From a checkpoint of a small image classifier: norm batchnorm, batches of 64.
Rows from block 3 of a small image classifier, named by matrix and row number. Rows with one number belong to one channel. Each number is 500 + 25 x the weight over its row's rms, rounded and kept within 0 to 999. All counts start at 0. Numbers have three digits each.
After each channel's rows are labels from the 100 images, of 14976, where the channel reaches its highest value: "strongest on" is what is common among them; "place" is the part of the image that holds the peak. Only what is clearly more common there than usual is listed. The data: abstract colour fields from 500 small random pattern networks.
# convs0: first 3x3 conv (model.blocks.3.convs.0.weight, 128x128x3x3, each kernel summed), inputs 0-63
# convs1: second 3x3 conv (model.blocks.3.convs.1.weight, 128x128x3x3, transposed, each kernel summed), outputs 0-63

convs0.123:500470508471474471494540469506485464485535496488501471511494536528519475500538503512509478501521510472498512500480512504484546501479430520514485496507526520495441475508494527532478496444514485
convs1.123:496506522492530500478489462542494509509543474462489544487454465514479487485495491470484518525522512464510519541475514460487501528470522516509492498538489525525466494483476514496500504500506503
strongest on: fine detail
place: bottom right

convs0.93:450539466517471493471455474547498531471501483466486521484510489477495524492474491484479450517491452488466475478505493485527464495489501499500491446496477500490525501537536503524481486513505523
convs1.93:503496486495513478507476498511499536530503525519496498477537508503506510507477517471539510530518524486505471490508532548482461489520501452519446509510482507496519463515507448510531561498485488
strongest on: fine detail
place: bottom left

convs0.46:478558471505495485465453509513504519515519468501521509492489487499496477467475513526456525551517483460460501507481544462494495464483439484487484498522496493505531473505485509506522528519495505
convs1.46:504489498525515506507483514487474516505455483524439467493536481503503491505527503538508497486512510465478480525504527542497506488506512516489494483456489500496465567523501458528529513486451494
strongest on: dark
place: bottom right; top right

convs0.83:509514500485509501517409553556491556476481495502486469488470466508526475502485471473481497480506554443501530522515522506496486492509509446492470522487505513484550445496503530488491514490469501
convs1.83:525507527491511488520485484521499491536545505490478459520556539483506510511482453487495502478474480511527564508476499532445485505538534510505498504505494502527544488506534510483501487493486511
strongest on: fine detail
place: top left

convs0.24:491539482469503541460471514545502460480523452492516466490498482516502465526500521505509496456446506486479537500490496497494482489448465470483477546484481501512530426497500496500484530492491523
convs1.24:462489538541512503487486456566519472500551518471466517510481512484493461465512544470514465464451502478460551499503490534463511484516530513510471545508447471509493517484489524462539516488490474
strongest on: fine detail
place: top right

convs0.14:527478529481511513502458493502460527472504496484481472502478523523505538490481493509524500497500498503502510520545476508529507506508548506504468522474439501456531521528523522484529466550527470
convs1.14:464488491519518486527536524503519497540513476467506471498496519529488479492505457505530523476526516526493521477456497454530526486536477464522459468485479493490497460485506494488485458535474539
strongest on: dark
place: bottom left

convs0.111:489521455499543491495502495513506503516531467494486490521522481520510513494501512499502474432516492457484512492516480490414497509488476490469474472463499504499537498511508466536507491542488486
convs1.111:503495515490489496548481480525497498516518492491477475539459492459482490510455501487507478502492527572489501511503538476520524520487487466520486526544486490497469498536507504454474463516513499
strongest on: fine detail
place: bottom right

convs0.11:506533488478576479477465494512498492449516448495499471493509531517493490529537493469521534451496467488495496493510542506474503518471492452470480539471470525524519512512492476450493496503487491
convs1.11:533464495493520480509487509492457492444526464506515475500535502521505491477439504475482487459538508507446487506483497487497511505501485498520509520489430496477474485516560510504530514496457517
strongest on: fine detail
place: bottom left; bottom right

convs0.89:499554513500474533515451512516490499510501515477498513500457509500494505504508507488494448490499511514471461501457470456446488517490491462493471511508521430508544445502518480484497474495487537
convs1.89:546453494504541510512462486528499513511490489512492439515552491466521508496482516489511514496478480508461489495482494500453463486460523486541478523552451462479531506527487469494517484510464495
strongest on: fine detail
place: bottom centre; bottom left

convs0.122:533509487477478522477445478456497533417479486497516461487448529460486471518504498534502505517476500475509505487503519529466522498502470484478494554507496517487512510496509513493501488495471524
convs1.122:482508503457537514483478516485487474561472501491541520535475551508522512493493490489487504494491520457522529520513547462476488508457516506510498457515459517475487504530507519507505467513473509
strongest on: dark
place: top right

convs0.48:485471525505491526501495512480500476484494503554538485495498509505540496493448477494550458459486535467523466492501479485499474511530508488507515540499506512531488469482529518496495525515521543
convs1.48:496513495514500467542503448475519539521513511490508485528513517506523499543481467493432512493474467503550550524487512491471450538476483528481494506493481501495505516511524496534493491524485500
strongest on: dark; smooth
place: bottom right; bottom left

convs0.40:498523469457489521470467493484472509490499468498510487493538483472510469511494454484502465483493453521471492482459511493493502490457515451463505525484501488472507484476473500435468501479496534
convs1.40:546477525480486522551482512505513503476500506483498511480469481493495490484533485436518487506519560469489493484459529512487498486572535505509507496530457480516532482511501491507520511500523477
strongest on: fine detail
place: bottom centre

convs0.78:508520479475479498534410509511504498504507482503491481483530502498473487529477498507447521533496529456480502514489563467539482509498448480499526493518509492501529453518485490494477458532510508
convs1.78:485456535449452520501491514486481528487500496513513474464516528497516504509485511482498485492473500464527508540502516479513518529512507531498495528510493494457537468478523514491492505506532488
strongest on: fine detail
place: top right

convs0.43:517485493449485528473587519530476528489502543505498508491464461482456534486456512495501526520449491528504499466475474479492501484496476467500479522469494510500500500463467499432526536495512509
convs1.43:529520546485484487468569494508506499495470462493494543505457456489484511495547478482501498486528477483508486510475489489501494525481515466515507471530508517522497500532524532524517480506540480
strongest on: dark
place: bottom right

convs0.27:509532518470414543500459493526505532504469522477482492474487488509492538495498501489471519460492482534519505474499468482545483490500526494508497519509510504501519493507496530414507504522511532
convs1.27:496520524471511496519531509493505514487473489503561488546499493522488433530547453467494542502510524539477492521503472482507474498479492525487461492509510538548520504468498524545499528496500510
strongest on: dark
place: bottom right

convs0.62:486505533477493479493495491496516508497501520494471468481477506475460501484413522475464467464490474502513484500506481513520453466516477510514468504500480497502563529498485480474550490528505506
convs1.62:496492467524501531497507512511503522498501519449531469530530489509513486486526494515489497522510511530525534511511415470515504470501491536467478527471562478466485497532546492467520493492483550
strongest on: bright
place: bottom right

convs0.7:512471475540471501488481492507515515484484496503488489486470494470492544500436461457507494422498485485490499496504507496474579522469483523466438499484455518465496476491476526491496499477503475
convs1.7:495509512466502530520516526512494515515516497481478457530480473480481466486497469543546515505542543521500470482468476470543512521493519518511482489509533502512512499530500479513509488489470513
strongest on: fine detail
place: bottom right

convs0.17:505471498470520498490483533562475452540510443474508455483540487512510541525479472497500550489513515501536538512520553497507480504484507501519500500504509546523483524526515529486483522493479503
convs1.17:531501510490492478517483495542495548469504484486507478496506522487509494518448475468436519505495519520518532574494541512520502536487452512485501496512496521505511486493539481480506476488530487
strongest on: fine detail
place: bottom right; middle right

convs0.5:483541514461524518475459486477483514453453516506499466472510494482515469449508501499526519503452467458465506505508475505473463458477482484490518506517513505513536491511486475501531493488505515
convs1.5:478491482536554511504453490511490491462488497500539515457522495471510502502486525544495486488464493502435522503550434500491490423513512491541489508479487503504492491489481506490493506484512527
strongest on: bright
place: bottom right

convs0.119:523511526482524522519444518465470524516463496511518525483459465491441479465475507493477468495519482482490469464504515489458487509524473500503487511501513509522482473496490497470491545496502491
convs1.119:493496508447537490500462505522490461524483502480480460571513552474521500506489484489464461501484485458530523544496565515477492511515507510472517473496486499518502510522497499512509502533536484
strongest on: fine detail
place: bottom right

convs0.102:486574526521515474509513477467507499504489535501453519520546431545495494450552540525498554500496495532473518501491487479478487478473464482491505488480508520500538465529512460523524528483532506
convs1.102:488495488541504493478538519486517474502486523541463527442519471501465502518519528531474489479484498518491480483539494507482472467526484498470457443484502547482478498421497471522524529498466457
strongest on: dark
place: top right